config.toml
dataset = "made-up road signs on poles"
image_size = 40
crop_scale_min = 1
horizontal_flip = false
mask_ratio = 0.75
arch = "resnet"
drop_path = 0.2
init = "xavier_uniform"
residual_init = "zero_last"
beta2 = 0.98
epochs = 33.5
lr_schedule = "linear"
final_lr_fraction = 0.05
Rows from block 5, named by matrix and row number. Rows with one number belong to one channel. Each number is 500 + 25 x the weight over its row's rms, rounded and kept within 0 to 999. All counts start at 0. Numbers have three digits each. After the name is the row's rms in percent of the matrix's.
# convs0: first 3x3 conv (model.blocks.5.convs.0.weight, 96x96x3x3), inputs 80-95, a 3x3 kernel for each
# convs1: second 3x3 conv (model.blocks.5.convs.1.weight, 96x96x3x3, transposed), outputs 80-95, a 3x3 kernel for each
convs0.20 102:511513504454457481491484514520529521515503543489516532490524516513507500495532481492500508493543554504518559508518509462520514523493511495525530493519515481493503516482482504500495486506536547509544536527551539569541464442466471483502457487496477451501521513500469489512507516530500472518489492508482513503502522509476456493499469487480514510486510500494517497500529492500532518498467496513507504476502506487487496502476492516453478
convs1.20 102:496532530509486544500458497477483534516535520533552483481444484500448480492545484513522511520507498499485505481502480499528447486530459486503503500493552530530554507511508513521505514497511513534509534582532492491487501520474496533495520546511516465523517514429513538479506502504496463472491492522451487478462462459478492493490482483530506500497508517469500513509501513563526513496497474511517517500490510519535456470525500479499531
convs0.21 100:536503507511475521504493518567451493451461502498497477483529506476502506544481518492509479526523499478526469463501496539507496461512515497506479515473506486488496478503489488511529506517523516502463533536535429470443485492507509531499520494524484534490493516503499512501524495495534485460526490515480509478532500485489474521496501511495474512504502494508512491467600488473498475483487497575471501542537489502488510511501522493522503
convs1.21 099:522495479513496501515511551489561489540554517458488400501495498499454538498501499498534532504504531490497542504520516481466495500516465477518509520514492469492428484510498508507520481499507515482453531501460482488495474490493508504491497503487507467495528508501465453470507495515490498508502455488504486483499504489479573571531482485502514521498503477466502470523477494510482486490523502551486487521540547503488505508505493504535522
convs0.22 098:498515493489545454486484471491482528469545473517522508526539522513536477530515501475511529497515501480531550497504488504537479513513504512443477501476475486482498506493502493489544519489499461546531551546544473550516478493481506516529514551533495519509495501515507525517526477500515502475524460479536542547520493476487510431501474515475458527494538505498522522474484517492516505501483459503479479481447421514552526490533533472494538
convs1.22 129:500534484489525489487519523508505551472472545472507511480548488456519476475471492494510498516515505511541504506497507491532503472509491503485492518496481420472448504498495483475495417477471470456494476484469474483456526537516496517491498513497533482520501483541461501508490498508475531456494491472455435469494507484540550486499517504486512488476480478556544522535509525531542528469465490494509512464442476495484520525469511592439500
convs0.23 101:470448482494449500505548513519441473537464495539457514513565510494505524483479494513470506482458522508492512504501538525492498508505476475487515460465499469448474486479493507491511492498482483461496482494477502489466522515501488517471505502508496535502475530510509464510488552510507475502539500513466489480480519486481458484503522498477514501494479486498516515498492454499481476485522524489492496485543520477459489509556508498563542
convs1.23 108:500479427492506479473629476540558489500534499510515489523532513500505478528467479517516476478542499488514529478489470514499479523478447520539482519517492497461548494499499519503507486513499527530516506528506508535499509462450497505464481522466513477453527478493507480504483496486501532496466543503480491459483504483480478509505477523497489489497516549534501513472516529509531535502495526504502501507517530506473467482473507497517571
convs0.24 102:481499516494489483474452488497515513486491529485502508492472488507494490491506508532539529534515543546537501498508510497475498473458502481498505519505500489481486491500499492488536503492518508526493502553519500548496517519472559520524545483455486483474512491494479470470513484505536529557493480505483504480490510495527517492490498478493505485493513490480507509530525497503505483494450483539500512514507466508495499512476492494518512
convs1.24 106:529494536496500495467507486539499505494493492505504491488456505487449488498482519473474471472435446467480497492486468507467466526513487493514505475458500500476528477466485496471479496477504512526484524538487474518499498469501504486520483502489532559520525516482532479499516539539504479512455482486504511524487480490492499518535483491504486513463478488473466468514486475494463483511488487514492506509519500529507461507474498487481512
convs0.25 102:540486516500506514501509499527539530473493484466502530491479473530512422529518486505503519498515505503512488506492500488477496473481516510493510496498543508505491487500500499511475519507501505565505516572536436494489480514477511490497502491497472475519461448494457490495507476506496504496487511500521496470523507497466456523530512466532498524517497504498508502500521511480489486523499493519501527541521499497526479467506552490488528
convs1.25 105:486470496461432488544490520512487499563524489453484501521533514526536526528523498501507462517522488544517495485486501476511502477493503472538524505489490462474497504524518507500513460501524531521505502549535467553558514512482511525499480482483495473500509462482392512515524481487487492469507500499466498491465493478530546506486497527493508532473502518525505509528516524543537512496494531499494517559529553477500506457482520539475488
convs0.26 098:495516511486507562498493524496489512488496511534496514481496495459494595462503506488499509502511447495503499516500488510514485531519460519475499500522498512482518482484525511506521493488543516520476520524507510499484477465505484510518511492485487496503495525470490490525473472505472499470479485525510488476491514520516502510503495440509501437503504397546502494557504474541507486485506470513530490494516484467507569462524569482507535
convs1.26 087:442494548462510523488519540511491492525480489539528501498507512479484522506476512508474489495508514556490472504515585482540567494509542492498536472478501476483531468498543478519542482502544495497515478521511457499505523489485499492491521489460486512508509491504486515509530493477491468425480477487503503505488521526534523500484506574485537591485550583470479557472496563512502534510485494490484482541505494498509563488528574486508563
convs0.27 105:497499512478474516512496505498478447495504509483505515485458506503498522512488503525546531529523470513465457489513494507527514498491507517512500490486479493496494497504517504493512513543515453463494487493518531551554449465483508509588506564534488500513482481511477507503475525506495504511471497495468477510485474527487470472485505488494516503504508513494475471515550461503507501526541506466450485516541506509517468495501481503487506
convs1.27 104:520510489504515519508499506501492485483516501505536522515546534494509509529518491513539520504516492502496477530512506505491489520515434484483503473472491484505529489483493511475508519517510489494482487503463464452432511516517527502529470458447500511507480510504512513485509502485508521502471479498459492481485517455451477455506493507506495493524512485513522503467489467476461455500511492497527484524518530498464486506473516507514450
convs0.28 099:515471497487487478486486511502466492518488508531494487503507514509507494510478494489504545495487514508514495465503484447526565498527533498493518537494499490521523473493482502478465503520520478455489429421457447400479509489502519478498526536496498490496531500444480509481506515502544494509498509495521486496513463458558538516503489524459488533476480520455485461459519527484493511527468499539473510512467492487516525505532528511496504
convs1.28 115:522493554495501497534469485490497522478482503506513486516491465479499498495501487474460428505485501491499471503500446536515439536527529490486571490491519540501521497489500531528500528504502496492498493510500472488489436474504524514529486517523493514507523530449484533484504530523462487490502531509555535516467495502488530494526497488510499483457496467461445507498503496586525511484482513480487485524507550508521473489501503450495527
convs0.29 101:519490502494496516519485490515466512493456482496505487513502462479532489500500489524514508493459477526504472487461492439498482470496504527512494519504500529503489540497466500522474518484486521510493522492485527488477540516511532514511479467476479529500476532499500513503520498520534516518517505499533504495545504484563540536500487487498518513476504503493493478526494495471500495541478475536498485527459441479502484505529512498487505
convs1.29 103:527469479498497484517481487509497486485490488489491481507482498514513493500502513447476468469483509437470476498471473464480437502491507477492522470473536496509518543521509520517521605518506510505501511518509516517501501495502522508504500485500495486454512501476507471469482498499492515469484482529459500500495513536519494481509501523490488497458496512516461524480510498518498480504484520534495488548552559499466451506495492495535545
convs0.30 096:466461463511495491474480475510512509497484474488494493512538501503501495490471494474433449519501515512519510456485485482491524487508509465477476511492505507486499516515519494523492473454469478452470515469502533513506498494485477500485496502508468479471499516518507529524593603588511482492461439471514504502478470493500487515570615601487482491466476480531539530518516528440473454502449491497476466537514503468511444507515485489493486
convs1.30 087:496503522509519506485508456490480498501486498510507478509526497526487499500485495521516512516529500509507502495501528518486492493504479518508522535528525502502501530532525506495512497508504487521505525510504499524512470497440515518497507514538479465461485485486493515496448421382498477465512518506500527498473520495487508514435400410486456489520523506490496498531519492567514549513481504529493526485499519479461479488471490494491520
convs0.31 101:480516506464468508475482523527525520489499512496545506500523501482516515495493508498504503528452504477473484485497519530535532512511506517525548495510519481520519496522510497497512495522514495501481570587548447472475508485474519455492515509519470511515420509512506477518495490493569493507474489469482482503495490485513546521503500531454473492507496493492516512499534493497513512498513484515508496478500496505504488476510497497503489
convs1.31 115:524494503519524490488498554511500535503518516470511512480474457427429478489462501506544494471508513477472489492523497502488484487509530483538479475492486456470398499513513492481500508466536507545513470486474513498541501497535508543559510528504495478509486474520476450508488469509468489484502468453494495507491457512496504535507496501513489497476492451498525492493497485522501504507464516491499478497522488499527505477491515537488457
convs0.32 092:490503485489477485523483480519500496494540473512496519532512518494459505446517485471470503498475493552542548482494510497501493544467489564500517511487512430459482500520489505516501496473504498492503490474478492503502516517509510495491516526486517474482495494496515556531481478507449490485489505495505485496499511493503518471465494514457465453512516492481513522499532481477492509500507515498477481501504511484493535478480519506480466
convs1.32 087:506503493492507496512513531513507493494538491480519506503494552518515497507499484486518504470506467478496458498503472499528474495521506491507452513528482503497517492508530519488488559552544505516526489494526493487503469507499495534518522497529516492527545508495515518504500508480492516499507523468504494494512449460496533520484498502486465452497514467520543525480491497493491473481499487495521507487512501490505548463521543480490528
convs0.33 101:482507473478486466463445490523528513518528519507508520504514521518570551504560480486511491508508501503515517495530493489526505492493506472499486457471476457474510496496504465501559467501514506473484492496486493505514481497518506520500520468460514491484498459510490492543505496528457533491497500487471496425510485457458461577507505492466480498506511494469476476501477523491510500480483495506494490494485489498484486543531485515494478
convs1.33 111:504486495498496494514551474495474490490511498484512536528502500478534497511491497491510508493505483519478469481515467480481570541469494491499474498470465486490474517545524585473489499509492564524500505479495478506498512527523513512518546543546506527480541463516468527514506538473500467534523500480471445479408410545433502544508486475485484500499493512491493501493520525532536504537492443470498485453480483505496484496494532516495472
convs0.34 101:528519547506488471482468516523517527472469491487495494527477469505521460489507524514488520480486552525522487504536525468507459489535488492500530511495536479499496487504487505543542480534509514463479502488508469419491480502492483494507506476468503528518498481499500504503515452461504496524490499522465473475489486511465493430500450482514522504486520509478499495489516484517484480516479488507530539509486475505512547487543518532511510
convs1.34 103:489503524497502500501475509458506502484487490526485529492441514491523476497482470483504503503488511493503538510514462456479473480542501505492484509488473545527459494504483504509487544487504523508476503531509470523495502504455530526469511541502458516518526509496536500486511510504515487480533448540494493505488505499492535512514524461500493486469487478507493468499509505541501466542509542490491496526507547495500452470494489460530506
convs0.35 101:492536506509471500526478505480456433498476466501473514489503467506504492491491495527538534532515495487498464472497486472502500486518498470449498476467507490527508479500497495487522483504516483546506524510524509498538529560531526507487488457465500513500485487510482500482483479489484488525512501499515504509500474507520472493520476490487487491477531525485487450531499493474489466464490496506537523486502502525492516493525517472508508
convs1.35 106:473554498474522526459475534518499497520480497488465504431509514479459493512485504418453496438446495498497485498509517481524511453504500484460464476496467445482414483505504505528518486508503496490521497486486505492497496470493518523511506508527483513576484512556483515537491483481509469519497477507509500501511524489525519490492529484491520482492494524484490508487520475482470522498518494503482494475494490472500573532508499550496476
convs0.36 099:491498528457503526473505518469492509512510500506497490463517523467517506447477501516489496527498503501469503493498516469519541467505507518494489542500483523495493502506499512505516497517504498521508502500508489495510473489495509515482494508514509501486513488494498493486510508472550503494518524505481491512501496537492498515432500483440533534443492504570475451618508477584503474484496475498507503456504492498493515478502505463507511
convs1.36 088:473498523476517531458497501512507497526502491500486497483501534491488510474509489498510506508488488495494489557517478570526481570528477464494535445482514453489544489486488481523495474489491475499508514519495488483503518489486480493510520462453508496519499515517503482491502493514449473529432462507507512492509486504488489487563503470604529468560509461490504500481481514442466504505499505490499492523495507513480494540515504510502488
convs0.37 100:496493493496443484464478507526547498553566454540456494522506513490498557505511488494498483487510507524498496498568525471487533481500511461500496457530459486490512479518509491536534525508484506493505532477532538537487516507515511536506511499473495513469516459505503501540508513486490470506528542490487512459495483509472533523503482509476479528497555501477508494494519473479496496522517449513496491521489484515477481516526479496488508
convs1.37 100:482484497474519523475480498508559482518459497492483497533543494535489503522482537488501496499467482452458444517490504529497456517511523532467510495467513486512494514540518493509522537527501500445501480512515479499500475504481485477507456514499478494491437494541470520472455484486433522431465434617464532532487519511482522538506478528506487462497487465512521498472502489460470485514473496501502492528502503500490508510456539494522477
convs0.38 098:512535543519442446519455485505547535517447439505516494485469477466525550479507522476521504485484475490504479462498492462525557504530518489494495506497492501495514457484508457507570474499531494518510507513493517521518507477511461489524486492541524524461554484443503487457496482479498464471505481458472465497485492510518496491511488499525489478505483492504512495491523521497513519448511513468498575478478519523538524518513481500501498
convs1.38 092:463489484486492426504549544518514506504557485480471462533523524509524559508500480509505487507529552487545533514501485513487429497479479511524501503488482522507531483518529499501557513523557523517516512519516527507491481487514512503505501525516479475476490461429492461439524529546476476495491509503474465498491495525505478485496521508501507533493494503533506503501485472491482501491469524497508602531541605486481467510459467532502579
convs0.39 099:487482505495444452513451513519511494491461523516466507493456499449511507485532498491513516505503510527530544501527520535462512500440521501500516493456478512497520526528488524515501517514518453474425544561516527548492463520499510487501540513470496534507463480499464438513488460516509513503487463526547525544496444469478460489500478494467493484497533520519506511503548483491505457482508490464490520491505484515496505491535497478514506
convs1.39 096:519519537505503446522520510460520498547533499515495488514516562500486530463490515482470474474453473500472502505515491507518522484478517473510479491499485478475463491485505472463511488458520503469476502462446519482460446492525455487539490489514501491502514503519475468521488513503486522533482523504499486519493551527489507483497495484501486494505495470616547574498521516532489535528532545543489535545529522505495497505460505518505487
convs0.40 102:488447467480496514503468501491447471483467458505478482498483531509565508489507488493455467513496534526532520525528525469481509472498488495504485486518515483467454490529488488499525502536566495409502512451513501465522505533470472515498504521569502529499504533488495504528547494504513477512476494503514518523529477486538463390458479474482487515503525496507493575513515459494485528496491510507508511473510483437500499499516516533542529
convs1.40 102:505473504490480490522497512547509516515486517508486524542461503471523507487486511521490518495474518472471501489525417505502489488555459458474522493484484516508531500552525510483509605516541490527511491511522487501487526502482506504486539540505519462465487493494544483459510492481497545484503455550513524514496480478459513489490511532495491498508495484494539485511469542483506466488490492469476481458471515516492455520482497482518546
convs0.41 097:503502495495483512471473468506483470505499472507510513490494523516509525480508474473467445475533482466478454496474488483534503493535460444472476470551502500483495486503512474514497487510489488496516510549499507541532516501514495536464535511478469521480500548448499519494513507539507557518493494488529545483522531467491500530490497505482545511492516487473489476486503558513495494485527500489556536475510502482516475484498474501510484
convs1.41 091:462486512516515498466506467484510543485509498513507486473487496489492525520490510581535515507575520566508500512474455487500479501491527512493525501505484497489499476495528495519507472496479490511528472524518517527484451520484496526477507493552518509490506503502496502489508505499493492514496536544425463461501483505511504499528520502515516485497474498502489460528499508501526512513479564482425494495444530512544589499488497510524522
convs0.42 104:528520505542486490519503501494491502511478493495488489500520488548510478486477476503513539451457534486501503510511497492482521509489497511511512527506524471516523498516515504503504501525528504511507508494474498457468547522499545483484502446467479492490459527501475503492479515489549481509511515514514493507531499514497524512501517506512513496528503506495525497505531485489519525522505470515517492512466510468468493474502517470498493
convs1.42 113:496484465526515470553502469491485490490505506506494488537531505546529516491521496527514465540526481497496477477499492521489529515483492534517491511519505498551574491473476506501495439503491480501476521489509460487467501516476515515500502511494507488462499479460498481512518468504465487472520509488501504525504517515480501478481490508514512529508517509507511496495502502540513472432475472474528499515517517500473488500490500491547539
convs0.43 104:520521493497429451556448438488508558497568500515497491490500510509517526484514507529526516551502519526479469504497498473478503490512520517504488510451474482477493490531512508507490474515514485434424476506518456503470441491502497490500490550545483494489468471500445492511492511478477483514529501492491475456512523569532462468498509519507507502501512487484516504517479510517511506477501528539453492487498528475515497455491500479501526
convs1.43 099:501495500508498537519508513512531497534507503473470509489525536488512512493510505462480478500499491485503468505513500485477511493501473496512495504491476479474475518499533505498522496537534517518523518486534474512609501470530490446531505476618493545533501524560483503511502510526489540504489479515497452481527523481504425433497508504501503524507517502519505492488513481495486464498519470528532477517517465496514514505518540494478505
convs0.44 098:510487490462473497494436489491524544505501539484462509506508507512516511484521517521497487507529502500514522474504507472482469486492527491452438505517481505510507498520497482518507518557513505511516492509488474487509465473512474496516490504521505482498497525491494527490490500490470500498495487522503517504497513517461472468514486512480525508506537517498479492496510500507480483496512488497460452482474475478522495534516500488496522
convs1.44 088:500517512490519512501511500516441506476516494498501495537493520480481506496494501503507504535516512490503506538492515484504499515496507504496510513503474534501513516479485492501526464486489486480429470511458474509501522489487516492506487507498485506439497459500508506481502501477518522481494511444517497496503513548461486491498492518471517513520501529479490492482514523424464458535473496512531537497477500475509529450478493481524499
convs0.45 103:504512518482469495493473495493512474477530477484517494523555517507551495505497508480398436481467481522552533465497524470467502476463491502463525517483492518504526508490482497488520480485505518477489504494517512485481544563524506512489454469445503482492513513482493511501478507512475509491480512498516551497491528495488477496459493501476496476533548529528514520486494478472458474475514449499503480446445451492508527481489497473468490
convs1.45 109:512476498511501487500504495480508485488495483484527481552549528513497508495509535596635618582516557516502545483497510498472485495494489505526505523478520531499527510509511472513494486493508468478505484511491494487504448470504464483492480529500500505513504476485515496476502522505511506501523482472528534530540510501505510507511524517502522493494499483506553518488487551505507515466451497512502509498514502537538532523524501507510520
convs0.46 097:515514500484479468488516504531502545523499558495522486491487504507468421498486464528491536483519556497513495488524518454524484492510500524498525531430517502484495498544528503549528509509497477456458462438471448468465477511453514489528512546464519492473528478501505509492487470469502544544490521464494514480497489506508512495472487471499539523470519470515525546506526500493497506505479475482510446507480487500483499508480477497485492
convs1.46 091:521515523497546546486524537492513459518512525477523521524519550530514468516491482512498525514523461521492489489487481519509473505478489504492499499513493513501500468503493508485520463518545477495490508500535494465503469526452457545489452544478521505532526495492513480504528490511497546455545491431520496495492512486489493486527511478521538479512525487499510516525478506502454465501499479511520532530518522492494487536502499508467521
convs0.47 100:486528546470465484490489500502513532508498492501458499481528500501511494511522518518519532501519527504503522510539524498493519483500517502524522488509534504507512493512503473489495485501496516542526515522509457448475454438470495484476485470496491519495498524501507509493518493511509496515480487514512524557498518537466466454497435483484463500489506507496510492488520501476492482520531524495527504407430443479524501510487494488502502
convs1.47 104:489498513487515478507515502488480491506496486474476503510519459439499450506505483464466455499484458495496475517500420496490479496507469486466515491494539509510514535539503494518517492505484441469504467496483483495467537533495496508519517504496531510444513502488520501490498496512511483491481507515475501480535517526516535517480491511502505497518494505522491488463494520490499503482492514498509514521490483476539497482491508487485502
convs0.48 098:515509514447459463497464486506506499499556524473505528508483507473581530479510497529537519514507475495486456500526513475512495490516503516507522485494509514504477507492505478488522498502526472474452431504458442464438497466484509485492538529501534512501509506487489485451451476498463502480499495492481514491490501456452523497483528509501488498520519525466504472492482503516497496502503507504507474513542505506494513499525501470483474
convs1.48 096:494490480492515492521555474464497502496518490523506497511544519496494514466496486507505505523515502473470474535501513506500497507495485501509515506482505490479513475529512495543520490527483480465479461457458461460497489519550474498536476498464493492492501531507519531496548492510506493515533492453467483492493465512497543550497508517498492491527518490475511475495480511440475477541568535526515506526541527463494506492531510498523517
convs0.49 097:516503502526461514526435468508509501487529546491527460491466473469465511519527526499530522507517509504533518490507495529496499493483514474494524488544521515548510524509484525508492492489465467494482486517490470517473462480490476460473501475464497515509489532493491504506492492496487493497495496481481455502500520482541504504494472465523489499504491531509470475497526522497473474481508489473540503513526495505493504495518535511499475
convs1.49 103:508497510486470497510524496487526518497522480493460503503488519472469479506468497478480485487524498517527498509522468529505478516483535504513514483520474506495490527525498524490471500460481481494503509532537535525538491492504528550546533491529507491529492507498484470526502513511542516513478490476521501521514511521498540470506507505495499489473464471519533498515532540494539553519529518512510503510520498522512501483505472490503490
convs0.50 102:512492480468465526506463505509501459516504484503518501513538534506512529508454482508505484508532530487502499459473500475499488475517510478502490472539509447528476500521491495512531500495520450447441477493450475485425505541517507535515491461500492475475482528483520546506496498502478482474508498494501454480511553534461435489487522519480492480482503480480455476507465482501484459512487505525497498479467458461436465491485490462538472
convs1.50 107:466504436480506499516533535539559440498501481506474513546587530505483494520485518473496488532513521500491506515479511515476519511478482510508462494505469509506494494485509504489529513516521508567556525550533493562520491531524536492513521474519458491494449473508487481513461496503493520493466519507520514537521512523484537472463490528489474536515523516503505497503488510491510506529483539530490527527501537507452512544503495507505476
convs0.51 102:506431467509477507483461460502473494508519540505547500478517510496494519508483536503505510481481498500524498500491503496507512516496469475481495518486487489488497477507507516522478509531515439438421432458454414449425501468476547485494526527478504502495503490488506495525499475501531525497495510457529483523525459488545537518460480497462520507495515498522503474505574507466459482493537526517532511517514492488538509506558506516540482
convs1.51 125:494479540515467567521476512516453492471435495541503494510435505510410447502500500498503495537521522515512518504513526514529445518544527497481508473458508518509540499526495511526493512518518542536532526518543524533558486505517483546566499501523494485519487494448505534505521500510522481496492458473514488480509469488544512454511485484496503489505513492544509540487507494507507518486471512490462473498499517501530480479490493481499490
convs0.52 102:502497508507454481516527512509474485539492476535509500480507490515520523523517491496527505488505486521506480494505501498493504512511528473480505483538510459529496488482508499473510486463521528536496544534476568554522497535508505563488503501436497520508479513483491514493494480498486507507510489500544524451527542477510490411494542514516550525498479480520538492483503482469505417533517498535503495529483482496495477494485481469488501
convs1.52 095:471495449499506511489492470519525464453511491533481505530481480539491492490466493491534509475529512475513503496529534503514536486505503545512514487506493486493488491490475491507493480495458456463517483534545477497497491520493469529498544513494498481542470493507472490504486513506483498491491502516484530495499500498495529477450492483498519515526538497493485464525521506478499524503511513510504524493482533511504530542488531484499516
convs0.53 099:519480496529507472481475496465506514483517518506541520520516515504473519530510525503519529499477501518528474504471535551497492528478497506485486490492492480500522517529500519552530508526519487542494506585502468543448527487441529507451499522464468469484501496478499481490514545490541509511507486504525513543491454486550523532509503526503481513513489514488507511501517501470512480506524488499486501503484471491480495473497492486483477
convs1.53 118:491523492479522539513470548491531535504501509508506505511508512532459513521480477497480490510502475515500494507509490501522455496509506495480519473506516492515484497497482495495470500517520488488519482509498510491512515519523499476477558534537504491522491510519503480479506526518504503527506456568481500558485472489511489480505519488485519483485479483494506493521509502499504515500503502489516498514508494512500500503487478509496461
convs0.54 104:489521505496508503469512498523507502463511540489511516516499518515527512519530510513511470522509508490518516519496491548471505503482497504478477547495509506491511472486545504520513495504516451509504451547560468528535463510484441531498420510483462503500464498498487487503472513503507464491496489488489506496450499512509495498500479494516494492505503492523479521497549523506488494496517548494466530508490514491502498482507483495499495
convs1.54 105:485518539492491518502500480498468516509490488508522512471512442508478478521504509493461478501467478488473487486451526506498535496483575511467477501523454505468520506496537508489545481500526528465481545485478527480479464497506490529482525478519512526479475494502496502500502499513463524477513510489490469504530511499494513467496477522526516508523491478513469526494515499494507466491523528519481507481489534510463508483472499495482487
convs0.55 098:526496496483487488496496522504477476506486492504472487519529503530457438485531487503499483472483508457450499488488491473506502481502533495443531511521436481489470492488472487485524525546522534588506512534487508520468515521489556480507518526546477533519493501511525504487490499457497498540528517527462475449509498475485430411528500509478478512482517496485493464500473483506511487512493529494455491495498492494490531476503492492506505
convs1.55 092:507525517496502560547503541502531521499514476559492514463483504510490492480467471499522522500476486506524522513499469487483472466474482475489479481474485461505437482511501478497543468490533511552513552522521546530503498509484496492529495546523508518521489507506521504561516519500480517486540462505462497455477495474489540550500518502501490493539508495519498516517504458455515525467491499505534551470474499479492503540486528529525470
convs0.56 098:482442498467424469500519519534481453496515455528601522501526494483497501483453477500491503495512489515548521504540511478535516475483485514525518505516514473470498510535504492523507487467478516504500515493534512509523503460483502481474549568536485469471497488476524558499509487508515475468496559511466486474464504503460485464476497506488476507503490494509487500496489484494495483540538524520545525456446505474497514484482499492441463
convs1.56 095:497519510512531503511459512459469540456449525435503540499474495516476519487499493489504491452475487484484486500490526491513504491482548524526497505512481517524470511483503475480493475475490504525514460496488473488475464515527471494498441462469484504513535541533519548521513522518522509510517444495528512514491486498450489506517496485540491471537506458505500538493511514511490510510489508477482522474413434507537528456509496459512470
convs0.57 102:505533530467523532502507531481549560483505530506479522519497505492523530524502505526537528511494526500503497468463487481479487480512474489493474460477497464512488518501473520533521543543525476476457479512505505480511498577516476528524472443452489537515481519526485491518503503491481463488479475477469494504488509524452458472502532496476499490509519526514465484511495500483464456493432394501505447515483445493522510465535492489526518
convs1.57 099:503536537481490473483492466442430493485492504480512513482478535535484547517490505450439481479467459454490502504482580502495460484482510506511485504506497507519503457441456484466442503500477510473509496500502486493503474485487469482483488530539474524591488504541472504536499493493492514502492519515492497491499492516485483495508506472517525493501514491459541468497481501507528558489456430538536491500479463483502557501497471511500506
convs0.58 106:500492495498497517478508496470501469553533500504509527544510501501502475539513490504525480511565471483528480496469505474467503488472505504454517467459505526496524476507513509532521498502513516520451481507468482476485539545487575526501527507493513520494504497471480476474522516502505498523521504511528510508520508494478490483449486497462484496508511519479502506484498537502506510462449478448462506501472491490487500506495479472496499
convs1.58 110:487522522504512510490526479500501513464538541533519516521518508523515486520522531538575528548556543532534523512507514501493505477491485503509499508501521510480505505498502510486497503529523517489501511485496511482467514496491476519523467507490502520528512485516534519501481488471509484499523499483507467498494498506490525462486493502475491498501501515476496510504516506507525501489480496446504437452454427494520513506525509506502504
convs0.59 100:493464490502498514484479498502544498554516529507487506524503522501441524504514519473512474488504457487518517473537500517545462500507497480478467465494461507527458508515504496494523536528506446452395483530474544571514473460472519481523529506558512477474482486541508488497482471528462502492482505464470503516503487575561448518501476477509485478479495490496496507529504523525549493493501506513532456487540469462483525509530515477484515
convs1.59 107:497507492496529529503510493495503488479530498518517485503530510486460464508451498481484472512486506541515515501505511476504540484502511523545525514493485512510504498503533486494533510539513480481498500528558532575572477482514477456482517497514504507510458510517529487475518521520522531485502494529573538539550544564475472488488500525489510520504514528544533556513479560515508543502502500505548503512464467514514546524506493477519505
convs0.60 096:502511492505504489486507507505518488486463520508496510500502506521509462503522495498524495471490525480503511507485494499503521500515508514502475508504488499523489492500513488529532506517509499521512489492496502526527482487492441501556472475534496500487493513517487522484481481499469450503489473500515503495510498499510486487486507470481555511482515475490520497515512531500503507470512520538496506508451506492484499513492499515499499
convs1.60 092:523509490480497538465488503531508514499505512510520532512518527503479496501481480482494480503477478494468488492491481511484476501484520506513552485502499504491503475507489485500553527485548519492476491525509499473490517516455509498493486465489499531519486515538492505491502536523508509507480464470506519496505485488496509461492510482517500479480490463512460495506485466505498508517478487509474530539503534509519495500515492521508477
convs0.61 103:505473471474447493511511528512539488520530474492515487495493485492509504498502489503517527496509534496494553483515503470501490490507497488503501482518510500503522492520518510485506511507473461482497470422529471500518504439475455511510489528514512488481492482474494522501489481493514439515507449489517474491475488524526491464529486490510486480485474478488510488500526507500516495506505530513568532508548519502505515474494507506498499
convs1.61 101:485463474486501503552550481517534506489524491473467496529530477515503500512503479507495471520533507518502475511483491496497520522510475525514480523496483500493590490480481470487480481511452476505483507518464457474499487504507510544488539505551505492466507484460508493466496484489495506523478541453511521478525518476499488472475478507482491534495500490524474505501512500515496515519486486500473480522505532508504496490485484462470563
convs0.62 103:544456442486468449501504463495562495511550511496486535513508510548489536491435485510486541492486517502521532474460506466496525504524483483462497466435511490494476501477500473536516491509468458438450477430473470441463520486506490484476485534523517503499488513530469500564501474504487520493487482462510526531502444485504548463481494534478491496500472493532515504491570446511442492514509527507529511493511478497514534501600476473532492
convs1.62 116:507507548499520545496498516468472494513493481511539477542422500513487497503523463503506491503495482481497513525485531495533441494516483492521529528491510497454553485526497518545467516497512512481532528508544506505533511491510494521457490515457512527496511499473494543502534510508507484508528501478470508494529463539570442519503488498508503501508534497508468512511514495480509502495473523497452507486472481475529484477533494512517500
convs0.63 102:575567546511496513493450485542582532572476518534479476461487480494503483499509500515536529502530509504512471475479496480527510512529517471471509485515520478497498488492501493516507510520500514498516511464490537452471516562504515498479494472474511512503505479483457503483511468500490493511497532510495491536474469473522539477486478495445508512482504503445470479504516484494519504470453437445510490459475503547565541528519529472481485
convs1.63 107:505537543504530522482448437439412526436401535539538544487468486491496479484501510461484489471470487481483494496479566484493529488496515497521514512518514537502510494450473488466478464470481481491492483478498500508499526492482500504500500500493502566532528563539526540524502484508505503501497480482501511503510524506486510510511494455529496471518503476504509499489510506488499506545501514508533512491486450494543541476518503473465440
convs0.64 107:511500505482484498516499504515528540545482575542507495511524510499526478498493520483533476485549554505507540474494500482510510497514500524507471540532477493511493500486508507507526491508499510524538465440555542545528511478493524499507521474463493486488502519481504475499522511499519449494525489514432460499513504495484490520474483489465510544492503502503508497501565483483514526492498485498481486468497484467499530511519521478509500
convs1.64 102:519502491502473521506501462498423498484467568529540513490510417480480489472524518517506485503486505504511492484477511510518464503526502495500522466499531541528562523504505511515490535505516504537544501516511501495506532529535487493518518468504505518521531574454514540489501503517524522497482523511506511509488443468517508550524491468531507473508523477510513482513514501524503480480478487493506481465485472505552507465500529456497544
convs0.65 098:488507514482499502504504535492486511500502498531515529498517486504470512503492493518522546518510525511518517529463451541504445553533469428461504460517522477519517474492500480465482508493518520540507521542508523526511538508491513452472481453497477489511482511516492508516535523558504505517489489511503519545502506532472474514600550492575503419504435395467487450468463464458468449532500510521509500495493501486450481497510509523525509
convs1.65 082:497493526509507523517519538495486512505507516484510492511489490542499489528497495502503490507490474494470465474513560455488558446467538528513485527512494489471440491507501527516506537525525495519519498508489490483494492473474494496483494513491469478505503494509519523543483445454515476463557512480476515525485487504482486521418447516440508584495546641510510522550518525558512547512526490519525495494508503462500508489519537495540547
convs0.66 097:481500507489483479525493486500491485504546562489543505511523500533507506511515510454473434505526556470555584474505452498515436492463482493547485531490496530506484518503515505464497508490491506529501527493518526493520529509495502502475499517486494508494476488499481511497496489485500492527492467513479506495491521513485492485506518487520508486495476487475499474483540481475498455517515470510497461508462505506532492478437480486499509
convs1.66 086:514491513495438509502487497525520490521538505485478483472490507490510473483486493480494463510511499441484466486479469483486471482464484460474468481484527498524531522494514522497503523489518511519498521536514488508506524503451517486451477514512498484509514489472514529499493481477484476477512513492472493509498464490522500534501492503506486513517496521450454460466487472490530492503463505506502489504481474527492504489488536513532563